Weights of a small contrastive image-text model.
Training: nadamw at rate 0.001, batches of 256.
Data: trained on small charts drawn from random numbers, 203450 training examples, 13.5 epochs.
Rows from block 2 of the text encoder, named by matrix and row number. Rows with one number belong to one attention dimension. Each number is 500 + 25 x the weight over its row's rms, rounded and kept within 0 to 999. All counts start at 0. Numbers have three digits each. After the name is the row's rms in percent of the matrix's.
# v: attention value (text_encoder.blocks.2.attn.v.weight, 240x256), inputs 128-255
# proj: attention output (text_encoder.blocks.2.attn.proj.weight, 256x240, transposed), outputs 128-255
v.171 093:519514473526472473471538514525535528511470537525499540498509526490534465510483540530495460537468519506545498461526473466484500473505481512493495494498486499512523496502524536480519522488488481530514483482436522482538508477496531546510510514461502492507539482442481482532488479474482494482492518488492467513522485463523488497503526495531486483517489466494497498494461536511517496462548
proj.171 111:512479508474459519480481545471507517551516473467497514467500503461522524451444486495513539490517510530478494506512505539501523505425472515522494483470464500537443523489538486504450513530469490502486517509514495475482516467459534475502475501526500470510478496506476490441494536511554535481483509483483530496484505505492500486467536457509524508452450524516507497452542496549482494504475
v.172 038:484502502508518495493522454527458448485534525503482491505481539523464461498545483551555512495509548526546491476489478514507491495503527483483498488523524498510494502487515508451483470533528508508547502507491509529530483482511500531473507544496490491475467471549478503556499456520472488495496477506546471511481461497490486474504520495547472482500525512507460492499532471488523498485537
proj.172 031:490491497556510456486493508475502507480520459538492490496510484492450521492491549496511540487484503510492559498504503507506516526465501509502485520460522506535492510494487535484521474523514529503481512508498494532549514517476507535499493510506534507497506500520494493481509521498512481489512481437449543486530512501479483501484523516458515453512517480546467503493545525543492495516473
v.173 055:540520503533545481513472535494515496476498509508526520547491520495459491502543540460513500503526486523506501539486473495539489501521506491492501479444503493461505528496530566487550515485545497497533543484484456489523512480499475502493524520485504518472507502524499519545490513501462461545507509544473505475513486516500515499494466497495499505502489478487515531522524504504491490519495
proj.173 035:490451487473462518523501479489516511491469497491509453522551532522500526512499480499498496477457492513518487488510438488518484464513488497459519515516500528563525496489490475506523504512515442481462521513486525467508504485499484503489497501514502497482489534427484497543501464553473468508457494477520482515499514524518505492445491447498463511488499530489470479490494485475510503473501
v.174 048:399484497462529512523499477530480480508514523499480484510511491508471477465486479496493457482483536483491463480523510535512504498530522496474491484537479515494470486498490481470495475480497483487486485490486513530467509480519502487508480467493486505487447499530509499502487484537461528465476470505556491505487475459498513469482497504535482426505471464528468489468512498490476511504535
proj.174 064:529488517553524477483489541472510486524515478537493517524490517480503508490489553500527540554512501513490553505517525496497509540458513504526488495454507531471477513522511536490515460503523555528521520494497487524532520486479519535509515511512522501519531491512493502487514528446523515493527512484442531504529510507453498495485530486448510519502510487515506503505540504530489497523495
v.175 065:573515504537522479501469543480540499499488460526524523514517505501500480483511534463488537513498482526482507529474493472513481542506506501513500475443525496465490524513535544512537504495534493519525548492499459501520503493455480511505534516506521496506518506517465507527503505474497465529505516528442526493509495524498505505511494490499507554497511487490546515508527518498479496502488
proj.175 052:473470483451467529518519470513502508484481507486502466508544508510503515517499478496487470462464495502529478487495443496505479463529494498463522510538484525566539486480487472504512515506498459483474497509480528453489498500505476491483487499501491501486485529448496496538486460559477463501463482487558477511485491503527509471472484485519459481499494519485470481489476494475506499464506
v.176 046:532520457523540470480496514498515496465468517510502529541479521507483497507523542477508491498467503522507506493468513482524481523522495487486495449469488466457488558481537525485519504478509451531530541477459459496490530457501487471450524555483523519506514488549492510542494496480467464546505497553523494485499463497484497491490465502526486506465516492481523485486540486523499522509495
proj.176 019:498465508476509522504503470509508481501505513468493491526495549522494509512507455515489455498483501494545478494500440533516514444513500501465509554533544510535509492479503484518496515516511487470478537496490531447517504474490482504493487507521497487474472512446506469536505491571513438507490501484510469495505503470553486465478486439507512475476487534513471483482454499496506507485488
v.177 073:436469494459514523486485500496497501482512525457514457482495503527460527466517485480481477460499476482473478540497493552538521450463506501484504492512490507481510510453494462516459468495497452490504493478484477498457503510518472451481498456539472497517472489527504507455500487515475507507441500547537492498471465497493505487467445492557490434461472497504482496508499471503473467513501
proj.177 073:520507506564526473501504513483524478516490515533515526552503548522493480528500520518508518556547502490516529492525505495487490511523519484502493505502550541414510481514489557498541474501520540526513484485480494520564505492496496538503521513504529494513538492478520484515514500469488508505533522498425514521529498496470477526525503463459502517513535510493502509526473491475533511507509
v.178 110:552518488552515473492515496543536504504497493529484551528511491456513467505505534528527466559478521521525520463527519471475490520534447512500483508460518499533497504515510527486523522470502493497522491505489526512511506479491522543517518530465526513535511498470493510519494515490505510472545519453459497506537494495533497506525542501462508533536505482477527477496481549505527501470506
proj.178 135:477494507458476505482468505488474528507519452468482483469485466481490511468472512492488512460453505523452490516501513501508532492449485512513495494492470466569467534508525454510443527503475474482493500491525508482450511494477518460502488485492442492510479504531475521485497528486539518496461489520552494468488511501522543474462509514535533469494468447516502491485534513545456485490482
v.179 046:555483499554562473497468496520539477499511527501512490539497533529469497486531503502486458488503486490541519524466477482539500513485527494498506493458511504490525506514506565497526494497557509507547528501505451514545502464506464508491510498499532503494497526534494504537475496513437511504522545535469494459506484517499476519511502493508481503500517491494512498524529499528517476537494
proj.179 035:492459498483444506523487490479517519487469488493522462521552523530494528506492473503496504471465498521514481483514450495528499468510474487470508513504505508551516493481491499506521512516503435471446528514485517482523502493499485508490495506507523492473490530428485493524506464548470457511465484478509489511504524526509495504464497471509476514486496542495460491489497487482512505477497
v.180 033:477478503512507517455494529451549501499502499484495495488480543525497492557530526491457492506513448504530532519504522469551514453491529488469472492458504462478525513459484526489518476539519487507502462518485513483523518481503476528499517513538532514514519517496538507490473520504517511575545517469506451520497460517503477552474485511502528433524503524487517481512479508499499545503536
proj.180 037:501532486462471508506486464515498507491483536454527516475490488531515486501509428510482449477500493490495428504490493514501515458537464482489500509529523448492504486491485489517471550495471449483476494498522502492491466519509489487503499492497483485477464497471518490493492493529495502508494514538525472477497522492562464532538487525560519502495488527492512505496451501477544511493504
v.181 054:546554486522479486459501522474503528502491520497509489510507503507525500536519514469494512491482479518479516531495519531523527493500492500483500511473486506510478516496498536489523540494518463538497509464489470501502521501523430505441533516509533488499504484496514540494468509445505472583554505491512499468517505512518483550503488507493510465504512490520552501493528517486481508526485
proj.181 051:467531486449499511506523462550473496479517507461487492501474478499444469502506468501467445481530508455511467507475492519488495492542521516480505511529544452471512516491502468497464552475483527473521491500519502473461480499515483459502480484491470513496450498510502489508492490556499490505516496528537495479507475480532516452528475536535522457500492494501489491501451514474489497488487
v.182 056:504466527504473501509479516497508492525516490493506478500523494508482500475494464477506539515552503488478501528518506543503512534465502498496490503487515527479456507508500517529472473521495543454478466511530491532490493506519509504502479499523507498501483479497486513454501540509522521461514485486449557495502495569481489545530510508450510546486474524502497512523509510485483502512485
proj.182 035:491545491509489492513534489526473515474506498526505510495515455505488474538525520506481485508462493474487486490496493469504493512567510469486511477531488463499539475502482511485505463466502495512488450473467510529496499540539482509502527485473475523515539509515491522526490488460460504510481472532509474484495503522484524542506481629522473505541551473493510516530481506442508493475523
v.183 041:494496515528444474469498518434537506484500469511480484457517527498507494563494528495473521495502453482442518486509499470525547476490491510530506507503471488490486532511502521511532542496494476521460486518475524506497480491497485521506509516558472488525542495460523481460521544431513476544494499453493500520525526521512482505489513507475531510521496488490554531477522505494478502519483
proj.183 044:479540486454485509502503465534492499486504542468515517478484469513508485506505434506473432472507494476513448497479494526489504466534477494493495513551508449495511486484484477508469554492467486486492470490519508479482465524513484473498484490491480494478468491508531489492480493538500503496498507530546482470489499478556481511544486547558514469494484522493518510490437509487528505490510
v.184 046:489496485519453483471516508476485494482500492484498500491523515530514474544513498489461521494465484518448507457503547527497510501486513492488493482499504494521477527470542514498513557534485444515498521445481538493499454485503484477477531572490472487519507502476513500491472517437518485529532476473523505509493525531534498529491460507489500502510495460475558482456544499514489503525514
proj.184 040:483548506472544496498511466551474468490532515487480517507464491494482471500504473494478446515540510457520495507475511548495496489511526512504500533525557470461493490500503499502475529489499562480526468478501501478507486507502490476501478496496479500493473484539501483505494516522534483503534493503502498486511477452542501474532492525534537447505489487528512512490453517502490491501496
v.185 048:572525477522549499484489528496498506466477479511510507506503523537495498515520518450472507479509489530525540532496517472526482516508516517491489490470504468468509511481508523494547534504526513527536589493476466509527510510470466549511542498456511492481511531512457538534494500498481467523524517525496469467508476502491501457488507521489508522495541488480486517530534528490479486485468
proj.185 039:487465480458458519519485461502510513488460504475518458517545514523506513510501468500493484462463501499509471488507450488513489456510471500465520509518492508555523501489488475508508530507506434478463502514498516474491497505502482490487496502510491497476460524436495501532493449551476484506464497495544486509498514514541495489479492473521470495497493515482471475491482499479525508483513
v.186 086:554531492546494474490528506539551508507486501541479554507511499473537470514498527519508481561464528518555514464522498456482495524528468506505492501473518509517505495502522531488538539472512496515518509496482529496523503481498535553518527537462531505508539486465468500528491506475493481487540521445459490511527510493531496498519556490483505513546517478498518493493473539499507486464528
proj.186 103:488483502444464520482479520486481524516517465459486492450495471466500520459467491490498515458475507524463474511493505520509529492442471516509497489486451474569460527487529460504437517516468469486483511510523504482447508488474522460499476492508468486505465507524477507462490527518545528487465490502537507481474507504515517482460519494530524483474457493516503496465545504545466485497480
v.187 045:536475473559545470489472540503511509466510531523477516536477495509480485520537527474503482490513511496492525507477493466530516486480491506470491478469525469484506527487510522482539493519518476521527526488455444507489534477511443485454528530496524480490498497503471495542513505489478477572508507539511499503505461477499498513499447523503519471511487468479534489497521523495489526516500
proj.187 037:491492492463481520509498453510504494491488522453511493504503524532497496514509444511475458475487500492519445495492455518504517437528488492462508529544530489526518489476497481517489537504498462471467510499503522471490488494502483496499491502508485485468470515444508480518492483564498467509482502509528466494493508479563483492503481466540503487487494539499477493492450504472520505480496
v.188 055:471516494456476493521492487502462515506502517484510504488505506493506495497462504526484465479461510473481507497483476490514492450513514513505533502510466494496519484504509519486482533499513468540519490469453502449505521459522507484482494495470469500510491531500483489505480446479476480518466462537571479506467498454496482484484475508533505478495501463496499506484498494519497489487533
proj.188 049:522479497516506523481511527480536479542496520503496522521499547486529514480471485500525519533570486507522522498513496531487492505459503522511504504467507556459475502501502516498505512523485535512519523503498487466530505466471518517501489511531554467501496488470508470475507511524526523485532538459455517531523473490485478472502533407457489514461470553484501501469511481512520506514493
v.189 045:537501500533536479511491499508513506485516497532513527512508541520477529494540526472517508495515473489530528516469496497537473545522496504489526498498527477492539513534514553523522482480528525486562519497513461532542513476486493506514488482472525490459504523511483545528509509510465505474514534532498491507520498503488504485505494494518514495509523474491492503537489500520522506490486
proj.189 041:495444490500441498527487507475519525496468482521516448540572506508513547495487503492516521476450493528513515483524456480526480480491464497485510497473471512564514500498486496497534497511502433483457508514483510491524504497496494511485500504505528506483495525445487508519505461523460490508469488454502507515511527549485502515454509500473454512484492520484461485482524492499514508493513
v.190 054:465450530491489529526484483492492520505518496481508444485490489513475545467508474483534524484546517487475471548496485546518523487458521515499495503497511497495492504489482504495463474524476513462471448489535503509457486521519500464491471465529505502533465493549539531446517512535490532505494498497484548482480487534491491503507469507503498485465462536512475511513517466515518477514482
proj.190 048:494534490539521482517535474533495490478500525522502526530502485521468459541540516512481472533512492462507502488503496477489478502584522476484503488534541501438538471508470530492533473471513521508509464467470502531523496527540476523507531497480494518517542496500508505531511486466457492516513499534477485501517484491488508533541476564498483494536546486483507512540458498434527510481511
v.191 055:587526494517547490513477511467503496506477505497532537532487506489466491481492489511505522484518526498489497488506504469501511534489457527507507473468528500458493518537535565486508493488541492539527558511455443518524522461482485494480531561486518499525502492487463495518483503462486512545512495516476487498501478507470488534501481516520504552482519519495550479466558496495526534496510
proj.191 052:474475520515509494509516509493502495493540453534489463551521514483482517509476537500485527505489523499534568499496464514500491530486574509492502527504506552544515484486514500486526467504537552495480501502457520454518526479481492493482483506496493525507519510498487495536496491516507433493491463450513517509499479489471534415465481498461480487506511500534455495495503508525436482488472
v.192 040:570539485494551444498517471510489506497519534483515530536466497510515459512539536514485509516499554495518518480482490511544477547534489471488499468462545532502480492420539524463499499493542507519538519510477510515510513492536514526526521500492475493546475490506486507497470487521461458492487530462465501465479492539514516486528464500495465500497485511531520488508498535500540470512511
proj.192 048:474523485486489518499513562495507535487516499521520465489521551510503540491482575493486533486486510491504549512487509507477498569475522507528509496435485503529504529553521514475502507494494506508531517493475464514472517479504500507501494498508506520492473490519488484489478487509493490477519496490495501536545479511464538409495492444507464519499507418492485503495522508471448485503464
v.193 052:458485520498424537490517522502486493482520423499469472474524511497509527516458485489489530473493441544470508532505498491480500454458472540514499505501483478517483484550482494555497491478467501515475475511517526465489506499421483498503514472498500492476486541491507484503573504482539552518488482514504508508519484478506522459483515531517511480522512502478475527509478490517456523478451
proj.193 062:508481511521506471510489428525487476502488506474495534497488444491471458508512450506500465498513490507494457491513497487515508448529499492470498509558511499468504476436478477519507510500520495496489475514526533495513479519513489487490516504481494487502502508492520512520515499492488512532470503519525492459470520479522467587511493561492533469507496574527512487506474492531544514495537
v.194 033:518505512502538422475481512519472519508470485512530546532500497470475467496474491536525512457487489479495538519476484495482522499523458498484482506442508508488462482535485509477484479478471510525504536519477523479489517498493559529515494491485485515561531475510474449498487488507567518512501447481503513502521521476511530492523527497496537476514485470499507511503547490534484483501490
proj.194 032:497487514508477480522493533481544538522495482510509513479515517511496532501493529504504504502486488531499494515531508452522483493489455495509508501451481577503479503475509496489511467509519500509481500542465496531527522475500502512507487472524512517510512500492481493494537504496491480530477502480463506514501497487462486518495502388502476494484489528517487527499513499558479506520515
v.195 030:519548533512550459511481478482513515495504524484512488535510495523525503522517495490490525526520523435484498488491513471469503536524560533532504514475513483466531485516507489478519503464509490482489499485503457505496506461481506508497482496432462538498525481528472460491507473472488479480465514519506499469475500527499512507516475475514489508523490452504561508520528513526457515495511
proj.195 032:486501527481522520484519463522515488528507490491476529519506544500560482504452452498506482477533470469537572477486452487536469462534521522495508529523481525499508490503516494512474512500467542483484497462507539394543499451462474484515472511526504501496511518473496475509503517534490480484504482475533459517522511492526521439486488428485483473494481514465492513482489508510508495489492
v.196 036:470511482456544402501459534519480507514468468496546541497494493466488484470449547529498507512467545452455495513495514475494510472480467494487485486486510501516473486533512515495461510466474456525519526490444479515491491487474512515499490488477498525551506477507452461515482500489500543484497477510551508483465532489478476523496475465512534437490499489541491516482521481532516490534473
proj.196 031:484521495474497508507498500487549536529487486491507527502535528508532526501475530499507486491474474505490526503520505448528465482526473506516532521457468562508480494507497513494488491501492493509488513504473499475516521480476485531514481481547489530508490511482484478494520514533464502505493522475500481511530517482491504451503497409507455508492490515482493525481508500502488510500486
v.197 039:478499475470561457534509475515484531465503476465495534505500477447470476502504524525482485501488490481462509527464477518524527494499466497487504502466489473483495535490503445514457472464526453490509525502462482488474500515477529447533483496509435539529489492534482447489532492554529571511495477540545468500497503486512531507516468476531528456495496526487542497486523498477498488469465
proj.197 032:473465506511476498537461528451499519499500473520529478494515545534459527502469558504514543484502505544473519500517529457509498502495510484525513495483517568467481524492509471478492469504543485499471491525486476558499527476487494517501517494508477507511514506490485494517526498484465502500480515484484508525497522523438517531477489387492474525493529498510498506509534461510484515507480
v.198 042:510512497513460572487526475487523496542511469505456452466542504514520498509494468466475497525546441533519511469499517517500493488513547542518472506590505507521530491532453506502521512513503535474506472490534507454517497496496464503495513515509533481454499500484490527544507467490486437528509512515508511506523517505492541515487484529464498570498514499498459506511451496471498508467492
proj.198 039:517488525542522499479517474550487464497499510517492506521493483486492476496503481507516509530541509456531532475495466533499519526487544496472482488509507481489513500489504506497502497497521535500522482469501511462527489506523507446477518529459525468509516490521490518509485487475506504495502456496493491491490493516496503522485514591485530492508493491505504493504498478511517477510542
v.199 036:508516507494561446527493477564491495514484474496487530523493512510503437477499503527479471495489536454524505480455539492514472535551511475507503478507562519491476506479490461467500496494535494462526545504498515494488485478514520512490526479481501501481493485523494512511541499512464453461530497522537480472523523451510505492517463462496473464493466514507547486492527469518471509510505
proj.199 046:494474494508486498501512547501546539520508482529516501532524544494519537497472556499505513536513496495521541507519478493496489551460513500527500486414479540511491519511520511482497496509509542520525513485461480475532530466497498497491485496505533505522501483502480489496506483499504487498509486475473509539524453496455515418488512442492474506481489468492471524490520505534459486523512
v.200 067:495524473472481529528492473504485499492482509475509482472521505556517507458491431483482466441521480479514456471512517505515485462508530535520524485565506467461501481481497481520484533504508515488496475447508486484488492501514514472475528481496475476460482494509491519515514444502427486513485510557576476518499504454492526519493448493547494497492505489495486517456479486471510523509512
proj.200 068:507484490498483517493539512529519501533498498530512523530533539474528504507444513507522522529518488473508517499502458487470488521476539483518544469483476525484496506493524513485487506507511524528530495471454495435544529468497490478480514512521515462531522490467466480488478478498533531512503476456474505518495497501453489485476544493467468514474490501486496505482519486461516471522532
v.201 041:461524485476555446514463511526491514473501537478502500521501539500473473479490487576524454508495523504502464474485507500486496514505469516483505492448541468509451502485496506491488514504500487500497521472459474523510516502528537473503518470486488481526474497519453467490495495522450522489474494501529480495480481467486504489516468493573486433484476502516516494462506484528515481505526
proj.201 041:483499470476479502526507523484541528517481479500522500544552544498528530501465546489500507501499484513491515511516511463498463507512510508544539494453477561500488514512502503488486525496494505513526519480466481483503531473473486529502493487535471521515485500474484476492498495515480525508505520465510497527532492485480522411498506438487446521477499492463490514481516504471495505509479
v.202 064:522546526511510473522502545491514528508485514504533540499484521461541498523469569534523524527487518506497537477472498492482505581465493476521487489476457517504520478524516541478529468465496512535522539546495503491518500479489535511527471513471521528545539487507519437464478500491548512482498455457503512519456508513486485468494539498501505510509501496504529525507506506538477497513518
proj.202 066:489486509505506522488515511482531478500492504458472489503497540512531478492510478499480480516545499500542526469504491530549470460526488536480471528482500531509514493490507509508492478498440514474470507500510518462520496459467497533529449510512529523491504518483518481482519529535447471473515513481491480531512467507560504469503439402514497488495486535462491530503475513524490516469475
v.203 045:543518468491578471529482488511530463520483531474527517503495507487481456488542506477507466513518542463556512483519535514515467537529524481511492458511544493471508496490508538477540508474547531489537558509480461543544503475561505478486521520449511484520504498511493490497474462503451471522487500516497482523475525478475490519507469465500477514497483526482527510480512504490516520533552
proj.203 048:493487490482494545487502549485523523517512485536507466522527564516540552485480529495523530504494496473509558505484473502496488531475503508521508487438491529535489526565522507484475493502482524506494504468471477468505530470479506491509483499525511507504500495492472492493487500518499491468522490456481498551533467534475531411477509425506449524484497438462482508487535495490462487511473
v.204 043:518460491533478465481492522469475486485506478504503447468509518524485540532529473538486525507513492540533517517503514524463473443516516520514508505519460485505528482496523538533518551503509525513510424508476476507564487536520465510500528513508517530466541504508534470534510496486513498539544475475464545510518522510491450548496465504454507511529491490493508484517471497502539512526524
proj.204 041:553513471495514497491524505530441486517532526495482471512459492492467480489545435495496460506521498487522483494484472577469505468504481512485468486549481453490492477504508495522495534498457515495546532478528518475495484504514503445494482485494527455485484492528521521488499500524525468506533517529530530500490491499522480448522520543498521455480492472507506470501488512512506514489524
v.205 027:531469487513522500509532479502480490501459450472513528521479476507446522519512511534460499517551491478535539478484503451493461485541497454509495465533477517484525517514492520464499528485527500480482464526503477521495504491499481529512477489479467483481526506484553531546545521498540493476461460558482517535461509472488485533479525483486515528536509473483525514505492454489494498551517
proj.205 018:482514542488546528468501459532507471535496513499444530497445518514533480492502446491523494491530470483499556485471470488519516464521492513469480531541517528501482498531513452516473459502490539483481513475513530437522485446477501465535460503522488483493521522510496500506535533503528488475505493500500449518494522494544503515490516376506526455497495511480504510496507490537501495478513
v.206 035:483485487488525467513500492534521520478503516496540518504477553531515491490502512532483425519471527493504475480489494495507484480498515491514486465513519474491484494469534461492466517489517498468490523471490498525488528484488509496526495496449472497479486473504498490523521490515468496519486496550593459507471507468498513487489452474539507456503446467498491498490531452519514525504476
proj.206 040:489493478486498506511518511506543508521480473518511513567549546496538512499449543492517516527526489485506542496511500474501454516504539508541528490445485556483490516515499509487478528494504536518535504452464488449530525472476487517497494498517483509530501490485477481505500492500478526502515508453512491528531489488478527405488515468482451523480496490461492519482520490478486493509503
v.207 073:531479529530500482477494529504503509509511476512482536527496501461489504531512561496518530544500512527508541527489519490500489528483464471504481512425481529523511520515494517491538491509504485510506531546505513532524482492480504549499492522499534539522523483494536507502488538483557499499540486442446525485520489534495505484501565513434522547534527516479515485536528511505480490507495
proj.207 072:488513521507519481511459491488483500460510495478496474465470457518475493498550495498480474481474509512493497503498539515524513495518468515473460528509516474529507498512490487522521491484498483462472507526545502556463482524513510492517486491469490542477489505552529520507521520484479457498501499531533498470497504507545516516526452524529548483533506483522499489528485515554466515483471
v.208 040:520461526527438546507498519481489476520540488528524465477531495492511548556515489485478525517523468525478521550483495496500502518491545479527477537510498510506503523500472507516516512507503486494485479507513506503482472531515475527478516519524524529465520535500522524508497530505520506497522513458437550514478483571487498502497547530451521537516527510485505537540518488513493502508515
proj.208 044:507512513507512506483488465504447475480515531483483495446448452511466464501537451504489490479486512496484465496478504527494539482508485493458473515566525436504514485493493485515508480502497475485474497525540516520473466533519507483504504507478500487480501509513525519507497508500513483485492497547503496467473521510530480583507486553519550485527510506526516476517481501498507506473499
v.209 045:548500548520429533514501525490484494534531477505480503478535495495540505510498477455491544480514471540494533503502500501482476494484526513538479487520476525517544519510476515505517517520512534487493486501507543469502463501488466520498523500486550513483525528449525546539490510498535462489531523464459544506529478504492522498510522525427498575522553524477479481542486512512531495515498
proj.209 040:516501541533531496473507470541477466484508518500478507473463459497475473496537459510501489508514509464525513483485475540509531504491500502452463506540512461507511488491498504512512479499514515486490481502523520493508472523529515450494501520462532481488514497536503527505501501485514479493497459524493493476476507510519484567500499576506546473519492508529504494513488493537504485502532
v.210 047:480530491469486526530499496509512498469468527470494474488475519545508524450496465494465473485497479465506462506505512518503518451508544532498507502551519480475504496501501456509490504504487501478512500482493510492469528518499483447509512499490476498459470482524472503521529471505435505532493494526567438531490500459517491483492420497539501485471489479522476508477467491503488524500502
proj.210 047:509484475505491513494528510512531488527482492525509513575540534491531498498447530498518522547540496484510526491514481497482475519487560496528524478463498522466499510503504520482480524498504537531543490443461491432546518477487492513487514514503503475534512489466480490507486480494491541497514503459490497525519485499469506459475530515476467523481499498460503513483507479452519486509531
v.211 037:487508470486585467535482504508521516468483516478504537550498517459495488482508484512503469494472497446485507463511491471502507494497466467512506484508510506487487509475509449480493493440491477469486519465460483485468491461522512448516477491468468485547508470521486465486516480483515492520463479532538478503491512482511525457490500459511534501480485485515521483481536516510456494532465
proj.211 037:477487505495499501513505518500539523520495470523513523535532550501530521498442551498518514513524486501513576493513493461523464519502527506532516504438483560475483515519508501485485500498503534508504500478471494456540530460476484509504489498513501515524508494493477481513519500499475506497508496456510486537526496497458534422482505407489461510483495482479483529491523487521472494514497
v.212 049:417458496441505524493489463499493474498502506472439476504484474512459494468508452463458479492546472519492474529503469518523518473506464527483522514530509496482472531475462469529464459528510482494496473483506475481459512513473480486494510463512469507482482527500512510507527474536489531540469529554499496516522495471506532495480452503508501467455524530501497482494502474498511485483471
proj.212 047:505474491533498482513470502491460496490503501539524476517512494518428529495510539511530539511514519515462497511512518505464533531475540467510500478489537539463472519498497485472490500501560495508515472498500473572484504521526513468466551491474476475514485470525480528523499476464497547512489498503468527511496515524433514563489536539486501515493528463521521472502532463491527494532517
v.213 053:527543494519526407517514502538529488513501563532549537503484516473506461494519499486524527517514536495524500486486539468491494561505496433498493500487521523488510449479509535474529523508539489516507487509492483551518510500542501522503509517502504486531510470500458516487466506496474504517511527461428527478503514501514476542527470479484486507506490483519527494516479520490526495521506
proj.213 060:472530477468491527496524569502523543500518502507512460477520531496508549494499539486468509480484501492514529520488518527473483537477483504532497505451466507537504513540519517478518504490480502500520492498481468509474512477508499512503482489506512529483474485523496492469479498526509476492523498488470519524552475483501519411514492431506471503503497454492487512495506524492462487509464
v.214 082:537511533536497476465508526509512518497518503535518541506507505479544488549478572497513524544494508520523547480491539486489492563469489478522460514454479515540524505522516523479546500507494492522532527541486520525544478490495519550519489529483536522536543486485525487495480524472544502486540464434483521490486487520499493480508540485466523529543508487499528506533509527538482495494514
proj.214 073:495512510504521494501487511493524485462491502451475471497474487508521480492547499498457456507503504501530505481506514534546483486517475537468463528498496469527527498510489513528528493478465489466487518513521506507484494497499503516534457504485523545479498518525535494487522512503464451490505506519534486487505475494573514473516429488539533490518483505483492514524465521544459516473478
v.215 082:458477471471505538530482467481496488494488499486496452485516491531451501470529434479492480455518499497474476533522488504523519431517498526491529487557529478468488512498476463507463507504514502467480446473502485490457506516491475460483531475522482466452466517498485546528545459533455504519471545545503483507529511490491521531505468514528483484474505507475487481469493492460525520495495
proj.215 083:508500501501492490506494482517466521525515490553533520501515489489476522511470508502536537488471495489460499525490494459454526529485526463519539476509498503485478507499511487482488511511558502526521491487487488504503509518519496461465554496501466468517504482502468514519474483477541531520491479494492514486492538510431490526489566560460489513500516476531508472487538487468527478534521
v.216 093:517540527516496488486523553509523518494506501520511549497492508470556481540466571518494510528487521504524520468474516495482484567468505488519481502479442531520513479516524536485520492482483498531524537541480518507519484466503517541514470519467516523529537478518508466458463518470556492480523465454501526509461504501500480470507526492501507515501495495531518532529484511544459482516519
proj.216 091:495500492501508522488525518490537473480480521447463488505492518506530477483521488498467468520546510507551502467511501544546468475514490540481463517485505504502521497495491523510506490491444501479485508505494510477507491473484506544534445512497546523486498516493527483480518510528444481472510524503492480524507450491559509471504438436538500490493479531459495530506468509515488519467488
v.217 030:517512494499504490521498478524549492536468472442458514490488511493532472489446496526503460501517506542530493471503510553529467500525500480462521484509539531511468548493521503470509488475536495507482531498471474482470512515490546479523529525515476487493511514509484489470513508493502483495528536528528444488509481462500491441517466509556499539457510529511472471522516515514492533491488
proj.217 032:489468481506469493538516550489526526496488473538531476528526509504475525498470567493509541542506518516492505513517536486484478550476526490538503455423504530487486518501502503473517499498534524513534503504457467526511527505514506514484516494482505507528511479508471505502508478469490483518507498469473522513504470504431517458490517512486475542490508469513482512511532473494449492517506
v.218 035:469455507450471530529498488524482466501487498459430496511500494448494479473492467453488480508521479503476465508529499542520525510470474520528498474495498506476515538500470457488469465499502512505484511488540513486460474507484494460500480465551521525514478504472492489507537486498538517485480535534470482488487472450511509481453513547510502533482507502480489514520524511460473530498486
proj.218 038:497454513552491485513480517482458484471501496527515451495502496519427516496523533507518545510524521519478498499507518521490536527473527479491483478496532540471492522489507477476508475499546494491501475521509481584482500511530519469474531503462500479505508485528489532510504488461490514507485486502469521514474501541454510595479512524484515518498527473525514480519528460510508498515513
v.219 081:535550530525493478501511552507526513503488497526529549494490513452550485539480546522503530527475516511521516472479523478464487566485500475505492487462448531521505483506525541476529480471484502539516534529482502510520490468506536541510466503459520522541530480513514456461457514463551499488522462459511527495476492515485479475507527480482494523505502508533515524514496501536474487492514
proj.219 077:490488502496507519493521523489538474487488508451468484505494537504538478491509489499473469521542500500545517469505491537549465469516484538484474520484493517512521495496506514513501483492436508476482511505501513466514501459474498531533441510511534526491506519490521477472517517531454472479514511487498484528504457497560509462503437412521497488489480528459490531508471513523482513470479
v.220 032:422495496427532522516488509515498514522469493477469467473513475497499478486504471486467454509520481460517486494510504525507480493525489539479501464488505440487460500486483467515481490453490519495517515475479472502446529484459508448525468505527456511489455540493493464450539509534482507493499512512558499502526498498530499506500495479526487517435475485503513492463519491477499499523466
proj.220 029:476449507513483515525495517479496501494495477539519470533526544519479520496444558493530550514538506517489552486511512476510486523488561490527511477463511576453486528505504478471482488492538526495499480484478481502522526477492496501488522507483490492527520493488473503525515487481465517492492494459495499537498505533424545495448510447475458545488525466494506510507542450491479492511497
v.221 038:522512529521529458501496503454452516498475500531546552511482522495478496550516539506514515486489504466465536479503484467489476537506500472525523485443485535492521502517537558497520522478517497493489538506518466540541500475524505549500496534458512495528506521509501490496469519485513545474490487464467543476512527548498460534491575477441516514525509476527527507509540529518484504521508
proj.221 038:487527528467521501495487470498491510502518502463483513447469486505519487500520435494474453442473480501515507496480493492531499444547445516481491542556486476524510473504498482523501487504471478477454516521542530485485485497477489501526470492524489525465489529499516489500516533542495447484492504531537474481503524483556491494519452451529511465514488539509493501495474525530500519475458
v.222 061:461466482476508538488493460482492461475524495478474465500502489556469497470523441478488492500497494499486490516530473521520500429536505529479503526541548485481486513471460482518492522521522507465494442476530508513485492513492463475486514491512482476468463496481481552518519486528451490520494531544510467496531481479541506528482447504508492480492510509475458490500476504484525515478474
proj.222 061:514509483501497480511482486518468518501507511539528513503501459490462517505496519503519516492464508499460468528500509474449531535477519462516523472517513474482484507504491490486499520502562484528529488497487478542478504540534504470470551491486464472511489478515483520522480464466541537522480495525500523471492531491442493539500553599494506510501515467534514468495520484470520488527531